Weights of a small audio embedding model: trained on strings of digits, spoken by a formant synthesiser in many voices.
Rows from block 5 of a small audio embedding model, named by matrix and row number. Rows with one number within an expert belong to one neuron, the router's apart. Each number is 128 + 24 x the weight over its row's rms, rounded and kept within 0 to 255. All counts start at 0. Numbers have three digits each.
Before each expert's rows are labels from the 100 clips, of 14976, where the router gives the expert most weight on average: "responds to" is what is common among them. Only what is clearly more common there than usual is listed. The data: strings of digits, spoken by a formant synthesiser in many voices.
# router: router (model.blocks.5.mlp.router.weight, 8x160, trained with AdamW), inputs 0-159
# up: expert up (model.blocks.5.mlp.up, 8x160x160), inputs 0-159
# down: expert down (model.blocks.5.mlp.down, 8x160x160, transposed), outputs 0-159

# expert 5
responds to: voice: deep voice; "zero"; number of digits: 5; last digit: zero
router.5:120152145139114114150135094105133150141123137136159122137109120156146115116118152148164169090128084087090142100149123100099108118099126093138147131150162089128130127142126132163143077122110140133108068118146093155157119126160146146140171176131126138166145143119150094149163126106154095112143116092101138109149094120130105156133124104110131132099103111112106113179130150120107110119146095172150108131136113149142172170125123100122072096199144128133143176109095143118156134144108123
up.4:128128128082126128128128090128171128128128128091128164128128128128128128128128128128128128128179128128128106097128164151128026128128128128089128195128128163128128128128128128102128159128128128181128090128128128128128128128128099160128128128212128128128128128128128128128111128128128128128128128128128156128128128128128128128058128128128128128128196128128128128128168128170128142104128128093128128093076128128128128158128128147128128166128128128097128094128128198128128070186191202
down.4:128128090128128084128128128222128128128128101128128101128128128128128171109128128128128128192128080080128128128128095128128128128128082128128152128137128128128128087128128128128128169128206128128128128128158128100128195128128128128169128088128128128128128128176128128128128062128128138128128128128194128128128128138081128052128128128128128128128128128088128128128128128149128128128128128128128128128128128161166128128128128175200177180128077128128128128128128128186157170128128128
up.5:176128128097128157073128128110128128107128128128096128128108128128085128128128159128098128128128128128128128128188149128128079128128128128128128177156096128128128085128094037166075188128128128192128088128128128179111128128128128185128128185128128128128128142128128128159128128128128128128128128128128095128128108174086066156128128128128128128110128128128128128128128128128128128128194128128128128128128128096095128164080128058128128164128142128128071128128154178128128128128128128
down.5:113128081128086128128128147128128128128128128057128128128128128128176128128128064128128081128128128164128128166180157190128128128167099128128128128103128128128128087128128149128180128128128128157128128094128128128128199128128069128128171128128103128128128128128101128083128128128128128128152128128128128071128128112082046110193128128128144128166128128128152128163091128128183128059128180174128128128128167128128128128128128128128128128128128128164128078128128128128128128128128128
up.6:128106128128199108128128128128076128112084128128128189098128154128128128128128128128128128179106128128169128128128128128136128128128110128128128070128128128128199128159162128128128128077128128174128128066128128155128128128150172128128196070128128128128128089171128128128162150077128128128128128149128128105128128150128128090128190146128128114165128128128128128128128128128092168128128176128185174175079128128128079128128128128107163114128128128097128128177128128154128128160128128
down.6:128128082128178192128128128128128128128128080077128128128109106057128072128128128128128128128100200128128128128128128128128128128128128128128128128128162081128086128128128128098128128163128128128128093128128128166128128128128128128128128128128128171128128086097128128071173128128128093128161128128128128128128070128128128204128128128128128128081128128128128128067128128128073109128084128128175128078128128160128128128083161128128128128188147128128128093109128128128062174128128128
up.7:128076145062128128128128128128128128191168171128128128128128128097128171093128106128128128128197128128128128128156077128106128064104139128097088047128073199128128096163128128128112128128128092161128094128128153128128128128128128128128099128128128128128081128128106128128128128128128066128168094160128128103128128128161128128155128180128128107128128128128194128110128128186128128128128128128128128128128128161128128128128128128173128165128128128128151128128128128148059128128128150
down.7:087128128128082128128128128071100092183128128128128091128172128128110128128182149128128128128098128128128212128128128074072128203128176128128128161128128128209128128128163128128128106150128128155128146128106093128128178087128167128128128128154128128128109128128167128128128128128128159128109089128128212128159128128169128128161128128128128150128161163128102128081128128128099128128128128128128082128128128128128128189128156110128128154128128128157128128168128128128128128128128128
up.8:128190082154128128091162128128112128128182104128128117128128128128128128128128158128128128078128168128128128128128182128128128057128181128103090082078128128128128128128159128145128128150128128128128128128128128128152168128128128128184128172098112128128128152128094128099128128053128128095154081128128128153144128128128152128173128128108128161128153128128128174128128103156128128128128159128128128128183128162068128102146128128128150128128162092220128155128128082128128128098110128
down.8:119128128128128128128195128128128128128128178141128167128128128128128204163128128128128128128128128128155128128128073128128128128128110128128128128128128128107081128128128128128128128128183087128128128128128128128128181128128128128095184128134071128128128128128216128184128128128212128128128128128128128187154155128128128128128128095128159052128128156175128128128128128128128128078128128128067181165155128128098128103128128137128128066128128174128079128128128128128128128128128128
up.9:128146128128148128128164128128128128133128128128128128128128128128128128128128169161128146128128064128065128128128089128128128128128128171128128128128128104128128175128128128128128154088128190128128128128128128128112175128128128147128128193072093128128090128128183128128128128128128128128175128153190128128078128128128128180128128066128072128084097087178128156128128128128128172128128090045128128128128128128128128151128128128128128128183141128104104128128061182153097128128128128
down.9:128128128159128128128104128082128128128170128128128128128128076128128128128128068150128128128128128128128128112128097128128111172128128128088128156128091030128128128160157160148128078053128128128128128128128169128128159053128225128128128077128148080195128128128128128128128147128174128128128128128128128128128128128148128090128128128128128128128128091156081128128128195128128128128128128128128084128128128100148128136128128128165093128109128167160106128128128172128128128128128128
up.10:128178128128092128128128128074128128128128176128128128128114128187128166128128028128162128128128128102128128178180128176105157128128128128180171128128170156128128153128128128080128091184128128128128128054128128128128128128128128128128128128128128128128128066128128128183128128128128128128128128128128128128128128128128128128128077128148128128128128065128175128128128128128155086128128104128128100128128128128077128128128128166128128128080128128128128066128204128092128128128128118
down.10:128128128128128107128161128128128128128128128176128070128128128128074128128128128128128128128128128152055100168128098128081128128128047128161128128128128128128128128188128128180128128128128128093150128128085128086128095128128128076128128128128163087128158128128186128128104128174128128128128128128128128128128128173158128176128128128128128128128102128128154128088128128128128128184097128128128128128128166107128128155212107107089128128128080128212128077128128128163128128128115128
up.11:160036128128085128128096128128213077170128128128065128172128128128174128128128172128128128174128128128128128128076128128128128128128128128128190143128128128128128163079128155128128128128128128057128090128128128128128128128128128128115128128128128128128167080093128128128128128128128128128128128150128128181128147128128088089128128128128128165167128086164128199156128183128165128128128128103128128128128128128128092128147128116158128128128128068128095128128143128128128128128093102
down.11:089128128128128085128128085128128162128128128187128128170152082128077128188128128128128105128144128167128128149128128073128128128128128128128054128128128128074128154128175144164128128128164128174128128128128128070128128128128099128128148128128082128128128179128128083128128128128128128128128111128069128091105128128176128128087074128128128128128161128128128088161128128116128128128128073159128128128128156128128128128128128128075155128128191128128128082083128128094067128150128128
up.12:128128097128152184165128161128128143163128128128128128155128165094128128164128128091128128128128128168062128128128088128128128128128161104053128128128128128144187128128128128128173128128128163128128128128128128085128128128089128128128128087069128105128160149069128128128072128128128154128128128128128128128128105128106188168128128128128177128128128128166128067128128128128128128128067164184128128128174128128128128049152076128128181128128128128128128128128128128128128089128128128
down.12:128128128173128128128128128168128128128105077139128128128128128189077128185128128128128128183128128128128128128128128128128128128128128128128128103128128170128128190128167094128128160128128128128128128128128102089128128148128107128128179128128128128128092128128171128195128128049128177128128128128128128160106069128128128091128128128128091152128165128095128128128128128128128128128128128128128128128120128128075128128128169201128128079128077186128103156128128128128128128128220172
up.13:128128128096128170081128128168122128099175110091086095128128150155128108128128128163128118128128128149128128194091151128128128128153128128128128128062128139096128128111162128128128128128143128100128128161128128053128128128078128170147065128128128128100087170128128049128128128128128174128097128128128128128128128128128128128128179128128093128153153064128128128128128128128128128128106128128094128128143128128086112128094151159128094074128128128162128128128128047128128145143087160
down.13:128128128128128175128128128128128128128128128165128177128128128128215173159128149128128105128128128128082128128155128082163128089175066070150128109128128084128128128098063128128109128128128128128128147128162128128152128094128151174128128128128128128112081146128128128128079128128128128128128128128128128128158128128106128128178128128088189128151178128128128128169112128163128166128128128128080147128128128128128175186128128128128128066128128128117176128068128161128128128083128128

# expert 1
responds to: voice: high voice; number of digits: 5; reverberation; "zero"
router.1:122090119109143120111110112124128153100149150152087153111162126108132093095127053153120152106144154107118083157163133127127159129130099138119134131155140155122150119164118163140095143151103151143142125144117108120109078104074152121147124081147123113109167134108144156086129088125111133120135113157163107145136177141061121164150138157119114084120159115100110127103088137093127139120128115161120173141139097071117115121119138146170147150096102109155117098148134107112106125124128111
up.4:128128128128128128128128128128183128100128128128160128159128128065058128128128128060128075179128128128128128167128212106128197068128128128128128096128128128128058164128128128128128128128128128128128128128128128128128128128128128128128128128128095128128128128128128128128128128128128128169128128175098081128168128128128128204128128128128128086128128128128128128128128128128128188128128128089128128148128128201128128128128128128128149128128128128128106080128128128232159128128128128
down.4:086175128071128095128128128128128102128128128103128112128098078128128128190128128128128128128128128108128158194128145062128128205128095128128128128128151128218128128128128128128148128128128086102128095128067128128128128128128128128128128128128128128128128128128128128183128128083128128128128128128128128128128082087128097128157128128162128128070128061128095128128166128172128128128128128105128161128128128128066079128128091097128128128128128128128143121183176128148128097128128128
up.5:128128128109128128128173128128174128128128128189128128128128128128128128151128128128128076057128128128128128128128128159128128170128163128128150152128128128128076092063128099168128128093128128128128128087096128197113128154095128128128128128128128128128128128128105085128088128128128165083128128128093128128128109128128128128128152128158128128158128128188128128128177128128128128128128128094105128128128128128065128128128052165191086128194085110128128128185128128128162128178128128
down.5:128128128128128128193128128128168128128128128128128167128128128128128128128187128162128128128128128128128128128080128128162128102158056128159128186128128136128101128128128158128128128128093128128128128189128128128128197156128177128128050101143085128120156153128128128099097065128128128128128128128128128128178128128128128128128128128128128128155175128128128128128128166128128128071051128128074179128128087089164128128128128091128128172128128128128128163128128128078128128143167128
up.6:128057128080128208128167128128128056128128116128128128172128128128128128128128103128148128128128146145128128128162105128128128061128100128128128128128128128128072128062128128128128128128128144175106128128102128149128166128128162081092128128128128067163081128128128128128071128173128128128106128128128080128128128128106128175128160117128113170167128128138175128128128128108128128128081128128128128098128128168128079128108173128128154100128128128128128156128071128128089128128128167
down.6:157128128107128128128128128128128128115101108128128190128128128128128088169128128128128059128103128100128159119128163128154160186128128128128183128161128128128128200165153128128067128152128114128128128080128128156149128074128165128201128128091128144172128128128128159156128181128107128128171128128128095087072067088226109128128128128128128128149081107161128128101128128128128128116095128128128128128151128128128128128128128128108128128128128128128128128128128128149157145128128128
up.7:167128128160128097128128174128128128128128128161128091074200128128128075161078068128128128128128107128128128128128128128128128205128128080128128128128128128090128128128128128161156128065128128128128128128128128128128128128128102128128086128054128128112128128128091128128128128107172128128128128128185128128128128128128128128159128128103128050089162180128128128128128160128142091128128096128128128165128128128128128128128128128177107167128128128128128145150059128128128210128128128
down.7:128128128128128100140128128128128128100128128128128128128128080128166128071062128128096128162128181176128087201181128094128128128082128128128128089128128128128128146128160128128128147128128128128188093128174128128128095128201128091128128128128128128128071128128128128149065128128163128128128128167128128128128087121068128128110128128128128128128089106128128128084128128128128088160128128128097140128128128083128128128082082128128128128128128128128128128077128167175128097091082128
up.8:128128128128152128128111185128128128128128128128128156057082096128151100104077137128177128128128162128214091128168128128128128128128128081128128114164128128128128128128078128128145128128128187128128101128128095128128128107128104128128128097128081128128128128128128128128128128155156128081150091128051084128128128128128128128159128128128128128128128175111128088095128093128128153128128058113128128113128149158128128128149149080128128128128181128086128128103128109173128128190173128
down.8:128089128128128106128128170128107128128128157182084128062128128073173080128128128128128128169162128128128128128128128128128128128090128128128161159128152128128185128152128128128128128152128071128128070128102076128128128150128111107106128066128128128128128088128204128128128161128128128128128128128128128128128085201128095128128128128128128128100128084128128128128174128170128103128149128072072128128128094128128128128149128170128103128128054070128128128128128128128128128128128128
up.9:128084128162186128128128112128128128128128170128070095128128128171128128128091128169165152128098213128138128093128128128188128128128128125128128128128128128128128128128128142086128128128128102204128059128154084128128128081098128128128128128128097128128128128128128128089128156128076174128128152128128128128066117093128128128080105128186128128128128128128128152165128128128128210150128128128128128128085112128128128128128128128128128087128093165128128128075172128128128128128128128
down.9:128128128128177158128128128128128179128128128128054104128128128092128128128108202128128128128128128128128053128128128089128128128128128128128128094152128128128128128128128188128128128128128167128128128128128128128128128128128109128128128067128175128128128128128128063142165167128072128157128128186128064128104128128128107128128128128084128128064128128128128128128128091128128128109128128128128128172128128175128128187128128128150128062094128128091128170128180128177090104128164128
up.10:128128128128164128128171128046097087128128128083162128085128128128128128128185128128198103128128128128074128193128128128128079153128128168128128128118128096106128164128128128128195128128128128070128128128128128173060186128128088173128128128128128128128128128128128128098183128091157128149128128128128128164128128128128128084107128107128128128128061128160128177128128128128128128128128097128128128128128128128128128084128128128128076167128128128093097128128128152105128100128128128
down.10:154128128091128128168128074128187128128165143118101128128128128128128128128128076059128128101113128128128128128075128128128128164112128128094128128101157158128128128128098098128085154128128140162128128128128128075172128078156128113128092128128086050128155159128097128167128128156128128128128061092128199128128128128109128128128128128128128128102128128128128128128177128115128128128128128128128092128145128128059128168199128128128128128149128128128066080128128128128101139128154128
up.11:195128128109128128128067128128091128128128128128128128157128128128128156128128128193128128128128128128128128128077128128211128128128081128178128098149128153128128078176128082128128128128128087154128128086068128128128099128128128128128160128128178128128128128128128128128196128128128128128128128128168047128128169128128128128164128101084085128128128128088128167128128128128093128091128128128165128128101188190128128128128128115144128128128128128128092128117128128128102128128070128
down.11:128128128101128178177128075104128128128128128128128102128128095128150128128128128128128128128172068128128165128128128128128128128128128128128128161083166128128128128069128128128145128128128098128128128128128128149128128138096128128154128128128128128128128128128128051128220128128159128069128128128128128128128128128151128128128128128128108128128128128112128191128128128128085128128128089062128128093128128074128128128128128081128157065128128092128161128145128128228128093093128196
up.12:068128128128181128128128128128128128128128064097168074106128161128128128156128128128128128128128128128128128128128128128128128128089128128128128128128076099128128128147128128050128160128128128128128128128128128128108128128128077128180128128086128128128181224128088128082128128178091128128128108128128128128128128128128081128128128128153128128081128128128157160128128128128128128165128128128128128101088045128128128182128128128128211128128128145093128117128128100164128128161128166
down.12:128128128128128128128128128128128128128128128128128128128128128128128193170128128128128128128128078128128128108128128128128128112128162128128128128128114128128128128102128128128128128128128128197097128170128128128128144146128128128128128169128050184163211128128128146156128050128128128128165128128166128128128128128089096128128128214173075128195199128102128128128128128128128128128128128128167128164128128179128128128128128128128128128074094128165128128128128216128128128128128128
up.13:128154182091128128128128128128128128160128128128171128128147128128198128064128128128128128128128165128114128063109128128180101128128128128128128128128128128128128128128204096113153128128128185128128087128148128128128128128128095128082152128128128128128128071177128128128128128128098128128128175128128128128128102083128187128128128169128128128128128190104128128163128106169128076102128128128222128128128128128128128179128128128128128128128156191092128128080128098128128128128128128
down.13:128087128128128128128128128128128128128128128092128189128163171128128128128128100128128105128128108085052091128128128128128128128128188081128128128128128128128128174128128154128128128128071128102128128128128128128200128128128128098128128080175077128128128104128128094092071128128128157128128128128128128128099128088128128128128175167128128128128147128128179137128128060145128213128128128128128128128128154128128097128166128128060128128128187128128172128128128128167146128128128177

# expert 2
responds to: reverberation; voice: deep voice; number of digits: 5
router.2:137132122110138146117135137172116104117133126142158110123071106124120156171136160149140138141116156126156157087133151110170133165137121103138105178087121144121162133131132108109147114130111114110118159103106163095090118141148095157173120123113126141166124188125109167154104163167149126171168114156151161115118133115148119154125157145152107143113089131144132141143168113099136101098121145145127121122152170133105067085114151115116154112136130111109154138094110105185129085095102135
up.4:107128128128128128128093128128128128078128128175096097092128128128128128167095128128128128128057128080095152128128128128128128075128186128169078193156128128128128128128128128128113128128128128128128128128128128103128128108085128128128128148158150128128128191128068074128128128128128128128128128128170128128082147083128128128128128128082157128128128128081147128128128128128128151102128128156128128128128128128128128128128169145195128128201128128128128128128128128106142206093128211
down.4:157128128128107114128128128128128128079128128128128103128161095128128128128128128128128128128158128128159173128128128128128128128157128128128128128128128043083128113084055128128154128172180155128128154198128183128083186102170149146128128128128128165157162128128080128128128128157128128076128128159128128161128128128079081128128128128128128128128128128083128107128194166068128128113128128128128128128128128128128168128128128128128128128153199128128128128128162128128128144185128101
up.5:128178163128091128128128128069128128128128128111081128128128128128128073086128155128128128158128148128103128128128102045128044168128128128128128061171113128128154128128128086128128128128128128128128078128082128128128128128128128128128128128147089128128077156128157128053128183128128128128171128097128128128128128094128082128128148128128128128128128128128057128185128128128128098128128128144155128128167128128102128084128128100128128128128083128128128178107128128176128128128128128
down.5:128128128081128128084128128128107109128097091128128128128128128128128092002183128128128128128128128128098128166128128128156128128128128205128128151150128128128128104128128128192168128128198128128128128158128128128128128128128192128128097128161128128128128101156128128128060088064128128128128128128162128128128128128128128128128155128128128128128119128106202128128128128097128109128128128128074153082128161128075112147128128128128128128128128128128128154128128128128128128128068098
up.6:151128128128128128128128128128128128128128128072077128088128128128082128158170128128128071078128164128128128128128188128128078128128128128128105128094128128128128128128059128068089168128128128117128128128100102128128084086098128128128128128128085154088128153128081128128074128128128160128128128064091128186128128128128091128128128128128128128128128128063128128128128128191192128128128128076128128128128128080128179128181128128131128128128128128093128128157128128093128128128128128
down.6:128128178091128128128128128128089076179142128128128128128128128128128093128090128128128071107159171156128128128128128128208128092128128128128128092192128128077128091101128096128128077128128128096128128128128070128078128128128128128128128128128128178128128099161084128128158128128128128128128128128101128128128128128128128128128075128128128128128128128128081157128128128186128128128128089054151128128128128128094068128168128171128082128128128128167128128173128128128146174128153094
up.7:128093155062050128128084128128128128128128128128128065128100154128128128128128128128101128128128128128128128128128128088128128128128128128128128128090183128128128128128128128128128128128128128128128128104128187128128128148128128111128128108086128183128158098161102140090128116128128128128137128168128088111128128128083184102128164128128128128153128093128213128177128083128177191128188128174067128128099128128128128161128128128128128128128128128128128128179174128128128128190128128
down.7:128128128128082103128128206180128128128085128193128092128128128162128128119128058060092128128109088163128093128128128095157181128128128128069078128108128148128128128165164128128128128147128128085128128128128128128128128128128128128128128062128128063174067128128128128174128128128128128128155128128128128128128128104128102128128128086128128128128128128128202128128128128128128128128128128128128128128128128128128128221128128128128128170128128128128128128079128169128128128128128128
up.8:128128128128128156128128171128128128128128128128128084128181128044221128053128128128128128128128128128128128128074174128093128080102128047183128128128128128128153128128128128128128128128128128172150128128128128128075128128143153128128138161128128128128128162076128128128128128092128128128128128107128128106128146175128128128128158061128128138128174113180128128159128128128128128128128128128128128096128128128139128154172128128180128128128128102093128128128128083128067161163109128
down.8:128073090196128128088128172128151078128169128128128128128128163128128128145128128128128079128128128202128128128165128128128128128128128128128128168128128090108081128128128128109128128128128128128128098128128128128072168163112176128128128071128071128128078128160055128128113128149128128128128128128128128128166128173128170128128183128128128128128128128213128128085128128128120128128149128128128128067128128128166128128128128128091128128172128140089082128164128128157128146128128128
up.9:085128128087128128128128197128150128128128067128128128128128128128128080128128128128082128128128128128128128169066128164128108128128128128128201128128128128186128128128128128128149128085128128170128128151171128128128128128128116128128128128111052128128128105175103128128169128171128128065128128128128128101128128092157128208093128128103159073128096067128087128128128128157128128128128157128128128128151128128182170128128128128128128128128128128128128128148128094157128128128198128
down.9:128128128128128128099128128128128128173163128128128071128128128128128128128128128128128128174128163128128128108128128184128128128128128128152128128207128128175128128128128128128199128128128128161128128128128128099128128128128128128128156076174128128128128075112035128128128128128128168128177128128128128128128128128128128128128128128128128128039128174128128128076177128128061128128128128045128174128183128128128128128128168128128128128088128128128128064128128159100128128128128128
up.10:128182128128175128155095128101107128128128168128158128128128128159128073128128128128128128186084128193128119128128128128128128128128081128128128128128149128128128128158094128128128186128128128128128111128128128128086113128073128128128175128157128128128103128128128128128128128128176066128128128128096128128051128128147128150128128100128128128163128067128128128128080150128128068072128101098128128128034166163128102128128128128128128109128128098112128128094128128128128178128087159
down.10:128128128128128128128128101128128128128128128157128104128128128128071162128128128128128075128156128128128128138117128151128128128128128175128128128128128059128128192092183083128128128128128128128085128077128225080128128128128128128128102128112128128128128128128128128128128055128128054128128128128100128128149128128128128128128128068128102154128128087207128128165128128128073128128128128128102128128128128128128128128183073098164128170108173086103128128128161128128098128128128128
up.11:104128099128128128197128128171128128128128128078128078154128128145191128128074078143128179128128037166176128081128128128169128128128128066148128128173128128128128128128128075128128128128128128069128128150097128162175128115128128128128128128128128128092128180128163040119128128170128128105128128128128128178128128128128128128140128128128128128128128128128128128128112128128128101128128128128101128128128128172128128128128128128128158172148128128128128128079128166081128142128128091
down.11:150091094128099128128128128128065106128128083128128128128102059072128194128092168128128128128128128128128066128128120186128128147128128128128128147128156128161128173128128128053128128128128128166080128128128138128141128193128128165128128128128128128128128128090128128128128128161189128182128161128166128128163128154128128128156128114128098128083128146128128068182128128128128132128120128182155184128162128128160128153128128128174108128128128157107128128128128128128100128128128128
up.12:128128128128128144075190128108128128128128128158088128128128128128128160128169089128128128128152111128128128128093128128128128105065128128128170128128128097193128100170128128060080128115149146128128128128108142128128087128128128165128128128128056128151128128128128128128157156128128195128108128128128128083128104128155128163128128128172164128128128176128166051128128128128128106128128073086128128128060102087104128083128128128128128128128128128128154165128128157173128128159128128
down.12:112128128128128128128084128128128128128128128023128128128128128128128128128128128128151128128128081102128128128171128128128128084128128128168128091115128103128168128128128128170128097128128128128128128128128170128128077128128078128128128152081128128128128128033128128128128098156128128070106113128128086128128128128128128128128090128128128128128047172183128128155080128073128128062166128128098160128128128128093128128151128128128128128128128181128087091128088128128128128128167128
up.13:128128128067128174209128128128128111128128128128086157128175128128128160190145102128128128128128128128128128128128128128128128128128128128128128128175149128128128155128128128128200128128128128128128128128128128128128081091128171158128128128128128161128128128128128128128152128128128151071161157128128108128185128109128128128181128128163216128128128128128180128114208128128092157128128177080087128128128128128157128171128128156128128128128128128128128128086211128128097128128128128
down.13:128060073128128128128128128128128128159146093155128113064128128058128128128128101163128188203090128128063169128128128158076128088128128159128128128178128128128128128052128128128128128096128128171156167128128128128155074098128128162093128128128128128128128128128096165128128128128128128167187128153128128128128128128200085075128128165165128128128128128128128128128081128128163128128128128128128128128128128128128128128128128106160128108128128128128095128128128128128128128128128128

# expert 7
responds to: mains hum; number of digits: 1
router.7:109130152107136165139111119129099149109130104136124097193125126148105148130148115109156070097159108143169148116123140112116112120101142151109128129105127133123100163109105144150162166130154082112107132142150117110122169122101154115078104147136179113145101158134123137152097105174166122129117150093117142166151117076123114110121079138104164136112143115140131146112120127170134111158132127074094104105109119129123103102134191131174102120150132139166134147113174162132124117151126170
up.4:128128128110128144088128128128128128128100128206128201149128128165096128128180128128162128128128128128128128128128128128128128128128128155128128128128128094128128128128128074128128179128128128128128128128128088128152128188174128153128128041128128128080128179191128128079128128128073180128128083128128128083082128128128128128128128128128128128128098128128128128128128225128128179128128128128128128179128170128128128128128085085128128128128128128128183128128128128128128128128103128
down.4:163128113128128128064128128128128128128128128128128128128128128128073128128128128128128128128128128174128128128162170128128128174128165128128128106128128128128128170128159128128128083164091143128128128128128128079128073128128128128158128128172128128156095128128128128128128128128128128089128128160169128100052128128128128128128128067128092128128128172128128095169128128128141128047128128128128128104128128128022089128128128221128128128128128083110128098128128128176128169144128128
up.5:094128181128128128091128128128128128128128128128128128128128198101128128128097089053128128174128128128128128162128064128128128128128176128128128128128128085128128128128128128128128128095128128128128128200128128128128128128128128128128128128078128180128128128128128031128128128128176128128128197128128175128128128128092128128128128128087098159128128071096128101103046128128128128128128096128128128128089092128128128128128128128128193128167128128128128128128128128128128081128128079
down.5:128128128156128128128128128128128128128128076076086128128178128168128168128128128091100128128128128128128128187074167128091128128128128090093128128080128128128128128113128128128128128090079128128128128128128107128128128128094128142128128128128161128201128128128093128128183128128128128103128128128128128167055094096128128128188128141128128128128128128128115183128128128128128081128095128128128225128128128155128128180128128128144128128186128128128094128128128128128059128084128091
up.6:128095128128128128087128128128128128128128128128128128055128087128128128128153128128128128128128128128128128128169128220152174128128128128128085108128077128128128106128128128128128162128148074128128128162128128128128128128128080128188128128128128128128128186128128128128128147128128128200128166180128085128128128128128183128128128085100191128128128128128128128128128068128128105128128160094128128128128128128084128128128099128128068128199095128128128128128128128181128128072128181
down.6:128128077128128128128128128128080128128066128091128128128163082128155128128128128164088128128152128128128128162128128128058128128102155128128128128164108128079079157128090128128128128128128128175128128128128128128171159128103172128128128159128128077128128128162128128128128128056128113128128128170128145128206092128128128128128128157173128154128078073128156061128128128128128157069128128052128128128175145096128128128128128128128115128128128128128128162128128128112128128128167128
up.7:099113128128085086165128128128128100095128128128128128128128128085128128128106128128128081128069085146128128128128094128128128160128128128128128128128128128128128128180128128109128170136128128077128128039128128128128128128032128128128064128128128128082128101128076128182128191128144128128081185100128128164128128128128128140128128093128128128163176128128139128173128172128128128128128128128170067128128128128128104128201128128128128128128128160128128128128128128128091128128128128
down.7:155128128128128086079128055160141128128105128128084128128109128177128128099128128128128128128128128104091128087086128175179092128128128128128128149128168128128128128128062128128050128128128128128128128128105161096189171155128128128128119128128128128076128128128128128128128128128128128106128190128128097128073128108128128144128128084170128128128128128163179157082128082128128128128128128128128128128128095128128128128095128128128128086128128081128087128128041086128128128128128128
up.8:128081172164128128108128128110073140128173128128055128178128128128128128128128128168128149091166104128128128076089128128128128128128128128171128095090128153128128163128128128079128098128128171128106128128128128128106128103128128128128128102128089128097128073099082128128128128128128128128128179128147128128073128128212128151128128128146093128128128128128128165128128128088128190098128128128128090128141048128128128085128100101128115128107161128128128156162101144128128103170128128
down.8:165061128078172128128128061128128104128128128128106128128128128086164128128128128156092128128128128128128160128087128128167128128185128128128173128128160165128128128128128128153100128109128105128128128128128128128128128128128177128128128185128128128151128128128128144128170085128128128128080128054177128128070128128128128128091093088128128128095128160163097128128128128164128128128128095128128210128089128128173128128148128157142128128155128062100128161128128094180128128128128128
up.9:095089128078128128128174128128128097174128128128076079128078128197128174128128160128075128128128128085095158128128128128167128035128128128128128128128128128128128128080128128128164128128128153154128128128128153128195128183166146128077128128128079088128128128128128210128128128128128128128081128128128128128128162128128128164128128128170113128128128128101128146128151128128128128103128128139128111111128128128128128128135128179128128153128128128128171128098074091152128128128158128
down.9:156171165128128128128128172128128102128128128128128163128128128128095128128189095143128128128128128128128128145097155101128128162128128084128128082128186097128128088128191138128128128128128109128128128128128074098128168128128128128128128146128128084128128103128128128159128193128128128159087128128128156128128111200029152128128106128128128128128128128096128128128128168128128128128128128128133128151128128128103168128128128128162060128193128158094128065128144178128095128128128166
up.10:128128128128128098128128128128128128159128128128151128169168128128128128088128128107128094103128128128182128128128104128128128128155128128103128128078196128128128128128128173106164086111128110191128142083110128081128128128128140139128128128136128128128128128128097192128075168149165170128128144128128128146128128128128170128128128133128149128128128096088169216096164149128128167128173128128083128128128128128141154128113128128177111128167157093108187128189160091128128087139128128
down.10:128128178128095128128128128128128128179128128128195201079128128080128128128088128189128172128178128128174128128089082128128128128128128128157128128128128128128128128128091128128233128128128128128128128128128128128128057128128128128128128128128128070128169128128128128128128098145128128174128128128128187128128128186128128128128091128128128128128128162128128172083128190128128128072128128097128128128128088128128128128151128128128128128128128128128128074109128162128128128128164128
up.11:128128128128106128128128128177128128128167128128154128128128128128128128128128128143176128094103203128159128142128128171184128095128128183128061128128087108128128103128128128128082128082159128128112128128146128128128128128128075128128093128128128128172155128162067151075070152089128128128128069128128128128128145082128128128128095178128128128167094128128128128128128128128128128190128071128128128128091128128128128128128128128128174128128170128128179128170149128128071128128105106
down.11:094168128186128128128128107208128128128128165155085128179110128128128077128175128073128128174157097080128105128175107108186161128100063128128159128128128128128128128128142103128108128128166089128128128128128128128128087128128128128128077164153128128128128128175128165128168128095128128128128128128128107156108128128128128128128128102128128191128158128128178128128163128128102198128128128128128128174128128128128128141128128128128128128165128128128128128128156128172128192128128153
up.12:128163157128128155128128128128128128128128128092128128113157128128110091128160128088167128128128128128128128128069100089097128058128128128128144101128128128128083099128128128128128128112128098165117054128128128106128128153128128128046156128101088128128106128128128083128179128128128128128128116168128128146128128128128128034128128128128128166128128128128128151128128128077173158128128128128128128128128128128128176160194146128091078170163093087128110128106128128194128128128115128
down.12:128128128128128128128087111128128128128128055128128128169128128128153128128128128128128128128128114128053128128128128128128128128128155148128128128128128128128128128128168128128082128082128103128128070171128128128128217067128128115128128128155139128128147158128138167161097128128128128128128190128152150084128163128128128202128128189128102069128128128128128094128169102128128128128096128128128221128195128162128128175128128128128128128157128167128145128128128133128128144101128128
up.13:128202128128128128128070128128128213128128128128128128128128128128128128128128203128128128128128128128128128179088128128180203128128097128128128128128128128176128128128128128128128128090128128128154128060128128128128128128128128128128128128204184128128128128128128128128193128128165128128128128128128128128128128167128128128128128128071099128095082068128128128128158128128128128128180128128075128128080128128128128128083128128128174128128128128174206128128128128128128128128128128
down.13:091128174128128128128128128108128128128128128128167189128128174128098128128101128170128073231128128128128128128128128128034175128152174196152144128128128128128128128128087128128128128128128128165128128186128128128128128128128095128128128172128128128128128147128149128128073176128128128128200128124128188128128173128128128128128066128128128128128128128128128097128080128128128084128128128128128128128128128128128128128128128128128128166128128128128207128128088128128128128128128128